From a checkpoint of a small audio captioner.
Data: trained on short pieces for a synthesised band: melody, chords, bass and drums, 26041 training examples, 63.9 epochs.
Rows from block 5 of the audio encoder of a small audio captioner, named by matrix and row number. Rows with one number belong to one neuron. Each number is 500 + 40 x the weight over its row's rms, rounded and kept within 0 to 999. All counts start at 0. Numbers have three digits each.
After each neuron's rows are labels from the 100 clips, of 14976, where the neuron reaches its largest size: "top examples" is what is common among them; "lies over" is the class under the peak. Only what is clearly more common there than usual is listed. The data: short pieces for a synthesised band: melody, chords, bass and drums.
# gate: MLP gate (encoder.blocks.5.mlp.gate.weight, 672x256), inputs 128-255
# fc1: MLP up (encoder.blocks.5.mlp.fc1.weight, 672x256), inputs 128-255
# fc2: MLP down (encoder.blocks.5.mlp.fc2.weight, 256x672, transposed), outputs 128-255

gate.584:530544468442530557481458493485547508542495501543563514489457508498509534518483526509544495483496547463540525469444485500546511434535528488528545541456424550457523412399498507510496463477485493474542526461415429479520510498538520494503464439541521543415509456513496479492514489482501517501476488421556486471531527478427486493527481488508556465562542469492478517519503462505458527412502
fc1.584:493469519552532451498539605502446474458514454484462453407497526522464519475478400455519595484527442575537470457472497491489443500474500562480484506522613462474500539557476496555504508435532590535486542517546543470528510408465519536477502568507446426579486460479512505487462515505493500499514504562455590498456504497568544445515470463515533522475527499493540492537528452475513526526473
fc2.584:540473484554533528469490548504505494499545508497430482522543584471518438549458471515579500542590480496506460491445465560491522494517555605536509465544458523509452562478520422559510508535542529479489420516519486553443513455478477485534427546490455458456522449474466537499483449442450486507496496482481427578439520507510472493554458484542493440543508386495444458518445438505518560474514
top examples: key: A minor
lies over: A minor chord

gate.187:578514446492430407507466520491503457442461585531483530438408503487442553420498512458444526483466567476492519514440498594540540508518500514483530562536527569532511494469567526478515551585575561472506494462485487535504471517495477546487518490515457475515524491488514439456477473504481529519504469470447516538487517482463488470524504461428437478480479567471492504551500531501573554465523
fc1.187:566457453432503499514542494482492446489482476472431464505548519498463502468483440459520501547566438555450466488425499524490503584599558531451590586496467548402482526456485506531467534523490498535523489444463479577490470542523461490517552512509499429534543488490441484537486469454480539492499487507504516469548501575506543451500494475525522471462470489519517408591508543472555546427486
fc2.187:491489489470516513537529567487464484500538480497491513549503558496519485477466439556475467530499427504509424561426469549492533517553461566452553550443509467475521518486458528470455469478518480500504531431506562479495528506518443543518577535462541479514497457540499493451532467469462526453421528475528551458527519548544568511459407565535503500444537527508490458564534512483541520527474
top examples: key: C# major
lies over: no chord; C# major chord

gate.25:485483569552524468533480556543540496518525545482533533440458514533416550510482550467527480536459474479559449608437421545499499469571502485500444431503535517462471521536506485533580498416538488518513456414496594490439527554514441496496422453563467532478524487454514444474509523460532561469517505461490547530542487436513485498481512530544457561453494457542495531489554504475468530454508
fc1.25:559528487497471488509566435488444440541493533449544515504574498483456492525516541433503528532530463493503523508492549506515559512441576519508532505482524540541494455469417492460486441569473480517534435447523465499467532520565514449457425581475490500559539484571504504471507472487548472516561510486524495423554474468464420486484443548529579548488471501486477470454463553433429524541472
fc2.25:499469461491488567529470563497461508512497495529558505470496502537514487524471506544552533569455500444542537496478470490503492456495498423566548461406503528503497443542567457510457551490473446508524539535470460552468611511543429575532472495535503440523494516434452561508489417485529468473552427484479470444506419517525555493472484520497433521518463584510454465414477470525461502537507
top examples: key: C# major; clarinet-like; melody instrument: clarinet-like
lies over: C# major chord

gate.283:527493483521518443429477478594506483493489427464516500493529463463483553443508457453485507509520544485487549535558462476510576542456524477593510491486460444496537478547554574464540564466516502550521562481486431498527545540511482479473538457493559555544537526459438474531451498440509478518524519514489517475494594504520500486510523472513496476495532552502473525543499487560563553430581
fc1.283:528571507530518475439529486531553482480515455492462454437517514478425552474514518413471522498500530462535495542546494491520456502441540534533515465462442448585489527528562528407499537475542501525497535491480477473547580559489493495420507541490574510582523505469420515502475454444527470492462463517557468430446570481531493471485535457529507449533483578510494511545514484522553547458570
fc2.283:494476453526481521500447471467500501423500503505519535484545451524506458509546560565503482522474534521511511524560499531480486509444540502531537534494423550536506465519552535521544520550507473486528432512559460446565498510529514449458494517480466494585583461515508425470487565486507480482542575530516515540497463465516546545486484536422495505528566542464562499500497546438522513433436
top examples: key: A minor
lies over: A minor chord

gate.671:486518560474558559536499557487548466498498506514517552420491503492446416520450473521542498497498451468511501484511496539529493540467524488488556570533500562525503462503530474449461502438463465463478543559531512467449468548570455530515451411506440475527477566418472485475514421492529513494417501579494468494532534479542517528571519463490557562453538525523498553505592549562486486511531
fc1.671:451523520506508447453465465544545481491566451547557514498451523503504487528483427474486482497521470554447486437501469516520487631493504474454522485535504525524542542471517522481498534504508545514486512498533479529560387454495485477489563481515458448564525545459525473599518583485509525525511496532471511397493531445541530449459516502578543534507468481522484507500607503509516497438561
fc2.671:595551486457474532490452527518472422526503534511469434513481475549473492482499451548490511510533536429504530480519545526472533522456425585462521494460446504484472498478554511455580490439489496490501467497523467521518525481574484547493493497473538436474448489481424498467550540462394504465511449506425541465497496506497502459471437490452494510498519439465473559518512563406563522417478
top examples: key: C# major; key: G# major
lies over: C# major chord; G# major chord

gate.552:401479556543521463520484531481483494462527573576469514423512513481415488544468511522519438473505518516483504531473555510505516595468513554465423491524479477524551542492511559469600485448538542520481478481535460454503453487530490467515400507567470462554491512554500432518547446516433551529547471505508430510427498521531549487529572496365428501531516531530464478586446471518488530513502
fc1.552:499505479569473485547559501430418542511438474488575479540422465559508524506483517589474494505516520419526481475578468515532461428489464489550499526515491523466548486505489553501472486469499487471549551603511472527459579485459505521496486526516525531531530512477464528466551435515562474410525520469508511550488496372441513479460474498521511469494482459447532565456560405511480380485506
fc2.552:458498546576550616525521478483454431489517421519452506435497525541432509497524484511478524494505527491491501457481517551534458510516487465467519483528489493489482518490515534465470485492496414602496511509490515534577464441500490541505415427546481523476485506477457515496523454471546475494540488466465417521460469464438462456523486531473546475525425479556490443516454498574492425508476
top examples: key: C# major
lies over: C# major chord

gate.19:518524580458441438572495485525581448489554498517460557533474423534489536519564576422445498414471457570545489504472469493498468433455476561520501494472531567560531498483494530452517546593468495504561503472474547466480507488469512478469470442468495496553501496409512471417535520590513389499519512537556551462523568504484533460431531488478453500498508514490521504508456484521569500538445
fc1.19:455401554470535440459427475520488450560495473457476519470482518463518559424521535490478519376516537520479541542472513527471421513491588491484461602478478465514479521560515547507533509444541527542518445528474500430465462461484572514520560496434510550554461512482487433527392560493559468551498513452516511505470518534570517517485504520479403516535544501534592465569536488462528559418566
fc2.19:549487448488526536577496465482471491468494475524569443521483431445464564479463509476529528526525555513537522554420496505516487525467495414585514487552534520529464493553542507522399491556529421557565465524500498478467537547468528505494567433562515442527473524487454529443554519547498535500516519442468467534554501508496534474522509493513481483459515535547570487488512585447462496538469
top examples: key: A minor; thin (high-pass)
lies over: A minor chord

gate.461:504488551514522503513537445525504432443501538481470528519589549451480459446520482518549501519479528488524477494442532554394521492456425589462483478483526525503466556495516522499504501505556489517518510510412491530523486529509454501481513517526425504476542490539456511570522554457492457494480432531445507539491562424510513502422457509461454506523519484529541444583509539534449558463562
fc1.461:441469469421520526574514524538506510517536575494502466525506433436537554507501520516412504545528444501522561507509512535562486490584481529489530510567497488483530534496512525429530457443485555476392390491539510497534517497498492513488476541448520468465476456496509471429438409446532525518414545461481494498405456492483542489551543533464443499527538461525469450531514486465492455483425
fc2.461:479495490555513474517401525556523470541442506518479487474498544494498523495509573491494498484498443565536448520521505549503476466489508578563452551494517569456516524544449561536475460468602448529475513485563456516481483542426534494520479471481492460520489447546558426537556491557452511502498480466520494448513544453554458570498457506473504492499504503555462573604489523503572547477477
top examples: key: C# major
lies over: C# major chord

gate.369:505462526491511552458443489512568420515514420496516484485531485500427541448533504467470485488522517516528511510508473509514480487449471539583518585510454547493516521543478493540519602502520557524483553523405494448493530492458538490517478437436582494573443532466532490457524575488506494528516455520465520552571502522483485499448475450467472512513454505471554484571560491563527543473533
fc1.369:495435557482574533472501475488496460518470517487530516493505516466491537470574504423458479468537536503531490492559541524544454496506514493546562521506438521454508475542526418499506543502552440474469511509509455488490555531481515556520496470468635545480476518495493491472444512506490495592495484452490503619588499566509492518527467487485479487610571483446543561551528526489536532436576
fc2.369:511517522516459583532495469463545541509434483472537548441555449458561525404451506512536476498485536523510550578509530495561497493480524446634526455556440527463566459486516497522454515544554465420494483473444467497520479495560463516491521471513559506536453509482469567436514535425590507477503477454513473546567477521535524502482518443458551481491431523504503507430552569466526480554552
top examples: key: A minor
lies over: A minor chord

gate.381:492528561480459431547564555484488515515547490568516487501476513475524561509485491478517514485472470546537558485484494495512487517525537516502502487458421574512526467487456497512445414470472497480453450497515458523518582520452507413505474507540511428439510458526501461442508476568513515469460428530550531535513484414563571513435477602470516490413487467523551509433509496473508510467441
fc1.381:506516507432506513464476509493487498427471547509526531548456495580453489468538522529480506397490548467499454509542566527507393483574535452481514497400525487481526521460517514456476540557493487503468521530473479511542455480523536459494485493485424526445460498436528496463439499464447506494538560528524392465462486549495535482432475560497505536576502500514431454520477595551520544462553
fc2.381:426489485437530515447461526532487525460501554504508559509460466578534477512465454453428517442478473510426425495493557539489548419533517493478447590595462452507536502547542519459480567532468484507448470513470531479508518512568429481449426467495425493499440494497514471514450446489507512409524444457532504443492430528529474522528550513528461490539474501529471422489420494494512513434498
top examples: quiet level
lies over: no chord

gate.112:521546483475530432575505490528487530542467540568477496564511505569524495486525538534476523508553518553460529493425447443494428539469563455554522503531494573518511543562499470456396541505539513526506498509485527481508525506546505458478527455509489510462487577467506529579495505487500523452471476429556505532552504464551437548477440513458494469509419517469505506531516541422561545447470
fc1.112:462445511451507547493519467563482496483482504426535546481507544524494542491522478489499442528479500506546534549463555537562442527480528537478533526538576514485539533414511570538450512510408493520555420439459426506498482476550502503558522545441458451435518450556517458528548500546466509470506520558516508558538468515463432492504519462489481480542514449491515521515501507482466409527476
fc2.112:528501469494467445489516509466473481500486491500555479539454478516524568496470404476484430508510568489473513476548511513487507451506490502478553541515545504461553584495474522569364518491504439524542464474515475482531499443394572466516423525456476476474530560549473500470502432505584537496468490472483496439479458525492543458464457478546554495522531427433491567540493429421509584550555
top examples: quiet level; key: F# major; key: F# minor
lies over: F# major chord

gate.509:513608458562478531601494558552540502501548544503564475485500387530520507564540493504492588497445479465480470510514575490507512507478549536535518514547497528433479544420514566554477535497453504480583470507489508495543524492576524557488434485444559386562465467474484489466501473513526452531452512518490519496471592517479512504504522508537428497435532507415477519492455424541495490611442
fc1.509:563390515448500471436592499492457459556462503466523513486443528484498477490526519475501496489565528559472457508501507553560487463565472421497512509471529507494508512586509527514534557507583515470445531499477479533438515478431440454493502536464490464515513499492614472554565572566433507537481544466477438468503470459538526504520484472485525498539496410490482454526526552425512457448491
fc2.509:526530480502568511548433558508573426493519450426545472451508367461500504599495536498484534513450535459462453536571549516502519549579486483538548506577491542547530496481533495476508477555488542505521457493418525524545499541512521502537534449532508521448491498514476476491497453533522509407477503559495547492511551489520510476629597465523509477440428556632569513537476485545520529510530
top examples: quiet level
lies over: D major chord

gate.12:524450519507417459557537530491506491414573477444467464529489525542497520544462545517552534495580473529421507489488439465526582511505443476533576525566484416437421485548515550508504572481470515476483451526564521511471492524494512422476547461520533433461489457518524463559448465548486493487539555518459554523439440536531494531485493592557467495482522499529535519501494481448550463491512
fc1.12:537524525457464484532541506480549503474499485517543454505554478503473490538525460493547533486567495501489513452486439520555547530488459493544532540550510407508456445508486603508478583488484527544500473506523483490547417541440612454519522464504537417498458470486511491573520492562515515456568507518417578494447443505464489570550547545485522499470499506506531427492491482451514489505459
fc2.12:490575518492480548462466476482543511441487482500479587493501424441573519534530513501469506593496506547551504439455490452518504503475438520461542445485543447498473533446540506469484557525424424473474527478418465442408451481507513421567537458501530519561518442512456528459466480558444520538495405520526503482402519469531545567496572478508575531476536495463519510463512489515495491526443
top examples: quiet level; key: C major; text has "noise"
lies over: C major chord

gate.423:491564507452457510513508486570489505469534466427593455415579480527430549548516484508474440536502470528540497527504449482453544510509483467521498497517562461461486505460552485493401603505451526488504493480501512467534456491465535473497550510504497524556518453436517531457495475565434466518441513506447550515440530443505507530490474474499506416497515528514548463453537520471516572524442
fc1.423:537512492489424486548526520522587513436556442528551400440526427457444520558480484439547478573528427598566563478525401494381542475534459521551535507504518461507486511486496542546508465435478520519568551495475517421507522452504489492507487546429538483536474467526470516473540542491506464531526489558441540456449534463518434495471540438515555493475527492473505447486571439521466611523456
fc2.423:484492470453406486526534494461582521413513473554561466473548522487517522554445492455524493588520482510563519519534461532482565419533508547498528529453467548498498501525554476525557417474515517562521516509520557462438447494492508502514512601427534537535488529475507549521505489458507467541477528541422534489452431482557454565473536491452599502468499517482416519514538435499462531510424
top examples: key: A minor
lies over: A minor chord